Rows from block 3, named by matrix and row number. Rows with one number belong to one channel. Each number is 50 + 10 x the weight over the matrix's rms, rounded and kept within 0 to 99. All counts start at 0.
# filt: filter width-5 conv, dilation 8 (model.blocks.3.filt.weight, 256x256x5), inputs 216-233, a 5 kernel for each
# gate: gate width-5 conv, dilation 8 (model.blocks.3.gate.weight, 256x256x5), inputs 216-233, a 5 kernel for each
filt.68:50 44 46 50 49 53 53 58 52 64 54 44 69 68 86 56 57 62 50 53 51 45 57 46 54 41 49 53 41 47 60 42 51 70 72 49 37 54 64 56 45 49 52 41 53 48 45 64 45 62 49 61 61 41 37 44 44 47 44 52 60 72 63 52 50 54 41 48 54 56 46 28 39 50 51 48 54 57 45 43 54 44 51 63 77 56 34 48 31 38
gate.68:39 52 65 50 30 53 37 38 52 42 65 57 46 35 48 64 47 39 66 52 53 47 52 51 42 64 60 64 64 42 54 41 41 46 35 69 54 57 49 39 60 43 48 47 47 44 70 54 33 43 67 55 49 58 53 52 43 39 32 38 48 28 47 50 34 47 69 60 48 43 52 56 58 40 38 36 46 64 54 49 48 42 36 24 22 66 57 51 61 56
filt.69:56 48 40 50 47 46 43 31 49 52 69 71 52 52 62 39 25 19 31 52 70 52 34 37 57 55 56 32 50 57 51 46 48 47 47 57 56 45 44 70 59 48 29 40 57 60 58 53 59 38 46 35 34 38 55 54 48 50 58 62 44 32 39 41 45 67 69 57 49 46 59 54 38 26 60 62 53 60 57 40 66 59 49 50 66 55 49 30 42 60
gate.69:39 45 58 59 44 41 55 57 63 59 46 42 39 42 66 63 58 58 65 76 49 38 30 52 61 40 45 56 64 40 51 48 44 50 49 56 52 49 61 68 51 56 59 63 50 36 37 40 53 42 57 45 42 44 54 41 34 35 43 40 53 52 35 49 44 41 43 53 35 28 63 34 33 51 66 60 64 50 65 50 44 41 42 41 45 60 51 62 46 59
filt.70:44 75 47 45 48 41 38 35 44 53 55 49 32 51 50 43 45 51 46 48 47 61 40 36 30 44 72 49 38 42 53 46 38 47 51 58 66 43 60 63 44 46 26 38 50 58 70 39 38 41 56 56 48 48 42 53 46 32 37 49 51 36 52 54 47 39 62 33 48 38 47 68 34 46 46 60 68 70 61 55 44 41 20 42 48 52 62 34 48 43
gate.70:55 65 45 47 48 54 47 69 40 38 58 50 39 44 45 47 40 69 44 41 65 53 48 64 51 54 50 42 35 38 58 58 59 49 50 46 52 42 36 38 61 47 47 61 47 47 60 34 55 66 52 47 55 67 63 63 59 54 68 67 50 40 51 36 44 57 59 32 39 49 51 60 44 69 61 59 63 34 47 54 57 52 55 42 45 55 49 49 54 58
filt.71:39 43 53 43 48 55 30 25 50 56 40 47 34 35 58 53 39 38 58 51 43 53 54 43 52 58 51 50 52 65 45 37 34 34 40 46 38 36 39 53 53 43 30 33 57 46 49 63 41 55 57 55 56 69 51 43 39 40 40 52 55 52 46 57 56 38 47 40 28 41 38 43 49 26 41 41 47 52 49 31 41 27 07 15 47 52 52 46 34 53
gate.71:47 43 45 51 57 40 45 31 35 51 56 51 39 57 53 50 49 51 40 58 33 35 48 54 57 51 45 31 41 55 47 49 38 41 42 41 37 33 55 42 42 41 30 44 40 55 62 25 50 75 43 28 56 53 54 28 32 29 38 42 50 48 62 64 44 59 63 50 59 57 37 44 36 54 55 54 47 46 53 46 35 50 37 53 38 38 36 34 42 54
filt.72:60 60 62 54 59 45 67 52 50 49 43 38 42 57 46 44 63 66 59 45 55 58 54 43 55 48 61 47 53 67 52 43 45 48 55 47 46 53 56 56 44 50 45 45 61 56 65 62 59 57 39 64 64 59 51 41 44 42 43 53 40 48 49 53 50 61 44 54 48 52 58 38 66 52 41 53 49 40 42 55 41 35 46 48 52 37 45 53 64 63
gate.72:48 36 36 49 58 56 54 39 37 49 37 48 49 53 47 62 57 53 46 55 39 40 32 48 59 60 48 44 44 51 64 65 65 57 52 66 60 75 65 61 49 54 49 46 56 29 29 38 48 65 46 42 23 39 57 38 50 49 52 56 55 50 34 40 43 50 39 38 35 27 38 38 52 46 51 51 52 48 52 47 42 54 50 50 36 58 57 52 52 59
filt.73:33 44 39 42 50 48 58 54 62 58 61 51 63 46 49 39 51 45 43 50 39 38 53 42 29 40 56 61 52 61 54 68 70 54 60 67 62 61 44 41 35 47 57 44 43 36 52 56 48 45 40 49 31 42 42 50 55 56 47 47 47 71 57 45 30 51 53 63 39 52 48 37 56 25 27 62 68 59 59 43 57 52 58 43 47 51 43 52 41 58
gate.73:71 61 56 41 38 51 49 58 47 56 38 42 44 47 65 57 53 64 45 53 47 52 64 26 47 75 63 65 39 53 49 37 45 49 60 32 43 54 58 63 52 58 61 34 48 53 53 48 26 53 54 49 47 44 40 41 45 45 43 53 30 38 41 42 64 47 39 43 47 56 42 35 53 47 60 65 59 50 51 54 30 38 53 53 72 47 43 59 36 57
filt.74:55 45 50 48 40 33 38 49 59 61 45 44 45 47 63 35 41 47 62 62 38 35 55 53 51 49 55 49 62 57 61 50 52 44 44 50 65 48 67 60 34 34 36 46 50 48 31 53 43 51 37 32 35 53 52 44 41 45 51 53 39 28 36 60 69 63 49 56 31 40 57 54 44 40 42 58 73 80 61 32 47 48 49 43 64 41 40 37 57 51
gate.74:47 38 42 45 60 44 57 56 48 53 51 57 61 76 49 49 52 55 48 63 44 44 54 60 69 49 61 58 34 47 49 45 34 52 60 58 41 53 63 62 44 43 56 61 67 40 38 50 64 63 54 52 49 36 35 36 34 41 55 52 48 51 49 51 57 44 49 45 40 35 48 31 60 53 67 66 46 34 58 60 41 51 53 49 57 48 48 66 52 39
filt.75:27 37 40 44 51 53 38 27 38 51 45 54 55 62 55 54 46 37 42 55 47 45 44 46 49 39 31 30 25 47 44 42 42 50 62 41 46 41 47 55 40 28 20 39 49 45 46 55 55 41 61 65 62 52 54 56 49 52 51 49 47 41 38 38 47 44 55 54 56 59 40 48 44 55 54 41 43 42 34 54 39 31 34 50 55 42 53 55 58 57
gate.75:57 72 66 74 63 59 45 49 46 61 54 46 39 34 51 68 65 64 55 73 67 68 59 44 62 58 42 53 46 60 54 53 51 58 60 63 62 70 54 76 54 47 51 38 58 57 52 43 55 51 45 45 51 42 54 48 39 43 46 57 51 48 65 51 55 42 54 41 54 42 67 68 60 59 66 59 62 51 46 42 49 39 37 36 51 60 58 52 43 59
filt.76:31 41 43 44 45 45 54 40 50 47 46 57 47 57 50 58 61 50 46 57 45 68 43 62 54 33 58 41 36 23 49 45 49 50 56 35 66 63 51 53 47 55 41 53 51 49 60 56 65 50 54 64 61 51 31 49 54 48 49 48 44 42 48 48 43 30 42 49 43 30 41 54 56 49 55 36 39 45 60 56 42 46 39 38 45 37 74 64 61 36
gate.76:53 56 62 66 72 59 54 70 46 33 40 52 53 56 45 57 55 68 46 44 49 60 65 62 51 57 54 72 52 61 55 53 52 48 53 42 59 67 45 47 52 54 64 46 44 43 33 45 47 61 51 54 62 50 43 51 43 48 34 31 56 49 51 44 46 51 64 59 77 78 41 62 59 52 51 42 52 45 61 69 50 64 60 53 35 52 68 68 60 50
filt.77:33 28 16 29 40 50 52 57 38 49 55 54 58 76 54 47 41 55 40 48 56 56 67 59 67 47 69 64 38 64 57 50 43 60 55 41 50 55 52 46 52 62 77 65 60 36 31 34 46 49 54 56 52 30 50 60 59 60 56 54 46 52 37 41 47 40 44 40 55 41 46 47 62 70 53 58 54 40 48 54 48 54 59 57 47 44 49 63 42 48
gate.77:51 62 43 42 31 39 58 65 51 50 46 50 65 62 62 26 55 76 50 48 32 58 71 65 59 34 43 44 55 48 38 36 41 35 38 44 38 61 55 54 48 57 62 65 70 49 60 40 55 41 36 54 63 58 45 49 48 48 47 50 49 48 67 54 59 59 52 26 51 49 44 49 53 57 54 44 49 52 61 55 54 54 55 49 60 35 49 61 66 55
filt.78:41 41 44 51 65 54 41 56 49 46 39 27 42 50 53 59 43 65 58 49 44 30 49 51 36 53 43 67 39 44 38 60 51 44 60 45 48 64 51 44 58 34 59 60 42 49 43 43 57 67 55 48 61 39 27 48 48 53 46 44 41 55 50 31 27 32 51 34 37 63 51 34 47 54 53 66 71 59 49 54 36 35 42 42 53 56 47 60 48 40
gate.78:60 47 39 50 40 62 84 50 49 45 39 52 48 40 46 67 76 49 41 43 55 55 40 43 43 64 74 53 64 55 63 67 61 44 44 48 56 47 52 49 51 62 32 54 45 57 51 39 43 48 48 64 56 53 53 40 49 41 39 43 48 64 56 41 30 37 40 57 63 51 48 37 35 55 51 70 51 66 61 59 42 54 44 50 45 39 64 46 52 51
filt.79:71 60 76 66 62 56 48 41 50 50 33 53 42 34 51 53 49 43 51 51 41 49 45 59 57 58 40 40 51 53 59 61 58 52 46 31 37 15 29 45 48 46 37 57 54 57 52 53 43 36 67 59 43 53 62 58 53 46 55 54 70 68 62 57 52 69 64 73 49 47 48 51 45 40 49 35 37 36 40 48 60 58 46 44 50 44 55 40 53 60
gate.79:36 35 54 38 34 58 64 36 53 53 47 63 53 52 58 56 59 30 50 55 52 69 43 50 56 37 40 36 44 44 51 57 53 45 47 61 60 48 60 60 56 68 38 55 51 49 62 65 51 46 44 41 18 44 52 52 55 39 48 48 48 45 35 48 58 33 43 59 38 54 31 45 42 34 38 52 48 49 43 64 40 45 40 41 52 44 59 37 54 56
filt.80:65 53 59 39 51 51 40 53 67 65 50 33 39 39 64 43 40 53 56 52 43 30 38 41 65 47 39 37 38 46 60 48 51 58 55 54 43 47 33 33 44 37 42 51 61 63 51 50 45 58 41 34 54 63 70 49 43 51 63 68 56 46 51 67 52 62 52 45 37 59 53 54 45 30 54 52 53 45 39 20 50 46 42 47 59 48 45 37 33 58
gate.80:61 41 47 50 39 52 63 51 49 59 38 67 59 40 64 57 63 54 56 61 51 51 50 45 52 59 42 49 36 55 35 45 49 43 34 50 57 70 39 66 40 47 34 36 68 65 54 53 57 50 59 43 46 59 50 45 55 49 51 54 39 52 63 50 44 41 55 53 43 56 43 58 53 37 55 64 51 56 44 25 45 74 63 37 64 43 48 42 41 66
filt.81:42 36 45 64 65 56 54 48 58 67 50 57 60 58 43 40 52 52 64 60 38 60 54 63 55 54 48 46 67 58 48 43 42 44 46 45 59 51 57 51 52 66 60 64 49 48 50 60 62 59 55 60 48 39 38 60 60 52 45 42 58 49 35 31 45 54 58 60 64 50 35 61 73 74 43 43 39 35 52 53 57 67 58 58 54 41 64 59 60 45
gate.81:61 61 57 47 38 39 53 73 58 49 50 51 44 55 61 52 61 81 66 46 48 50 50 48 43 38 59 74 63 36 49 48 54 50 46 60 53 47 44 34 46 57 63 54 50 53 58 55 46 57 35 39 63 70 59 38 36 45 47 47 34 28 61 48 47 48 52 41 54 60 72 58 36 51 59 52 60 50 42 31 42 39 40 54 52 51 63 61 63 47
filt.82:53 49 41 49 52 41 42 59 39 44 39 43 62 59 63 23 41 75 32 39 41 51 66 42 55 45 63 59 47 57 36 38 47 52 48 30 43 78 47 56 36 51 73 42 49 60 54 48 56 62 44 52 49 46 47 51 58 65 57 61 36 40 28 37 38 39 35 27 62 65 28 48 76 57 62 55 36 32 37 33 34 40 64 55 50 44 50 64 49 54
gate.82:48 48 51 51 53 51 46 33 48 41 44 36 27 48 45 48 44 38 42 46 55 33 18 39 46 51 36 33 45 44 59 47 40 50 50 57 43 31 31 47 45 40 38 44 41 56 43 31 50 46 33 33 40 38 49 51 43 34 40 46 63 55 41 48 58 42 40 56 49 46 48 40 47 40 57 58 50 41 42 49 53 43 42 48 52 31 30 29 13 39
filt.83:49 57 51 47 45 40 26 45 35 52 50 30 27 40 44 41 21 48 43 55 49 33 51 54 66 39 36 44 43 79 55 50 36 39 31 49 30 40 46 56 46 33 47 48 63 42 56 44 50 42 46 32 61 63 62 51 40 50 54 48 39 38 49 45 51 61 62 37 50 46 63 42 34 46 45 50 61 60 58 64 58 33 27 35 43 54 43 50 58 79
gate.83:55 55 44 53 59 49 58 66 52 43 49 50 56 55 57 59 58 68 67 57 48 46 42 48 57 66 70 70 65 53 45 42 47 48 44 54 54 48 68 71 59 54 65 67 64 57 57 42 33 38 38 48 45 37 40 39 37 34 33 30 40 43 56 43 40 51 43 51 44 52 51 45 37 54 56 45 50 45 66 69 54 47 60 53 46 58 53 53 58 64
filt.84:56 58 56 57 49 52 52 49 66 51 39 49 38 54 56 48 59 52 64 53 44 62 46 47 40 47 57 58 58 41 56 45 51 66 65 47 67 59 59 53 33 61 46 52 35 42 43 45 52 57 44 54 59 56 43 34 46 41 57 53 49 62 33 40 35 36 29 49 51 46 32 53 52 55 48 65 73 71 56 42 39 45 38 59 51 32 51 57 53 36
gate.84:55 56 44 47 46 53 37 33 38 45 47 55 51 45 52 57 40 44 66 53 57 37 47 43 49 66 56 45 40 46 47 48 42 37 57 54 43 61 65 59 52 38 41 39 34 41 50 28 28 48 46 37 36 46 57 29 27 29 23 44 54 47 45 36 38 42 67 44 40 43 50 50 61 51 66 59 66 70 57 58 47 44 48 34 42 50 40 49 51 52
filt.85:52 59 44 55 61 37 64 60 50 65 40 44 57 63 46 49 71 61 45 46 47 63 63 54 29 55 71 44 47 66 50 49 42 48 44 52 59 45 41 38 42 68 64 60 50 49 36 49 53 43 52 65 50 34 28 42 51 53 40 34 46 58 48 46 47 44 50 48 67 64 49 46 47 48 31 78 49 37 40 42 24 43 53 52 57 54 65 47 45 27
gate.85:41 51 52 45 42 26 41 46 51 49 47 36 38 50 48 34 41 37 45 49 50 36 38 58 56 35 54 56 59 53 54 59 49 50 54 50 38 38 48 32 47 41 46 62 52 37 40 44 49 54 39 40 47 67 69 43 43 47 64 64 51 59 51 53 58 52 55 53 50 57 52 36 34 51 43 62 54 47 39 50 49 40 48 57 52 45 31 37 57 49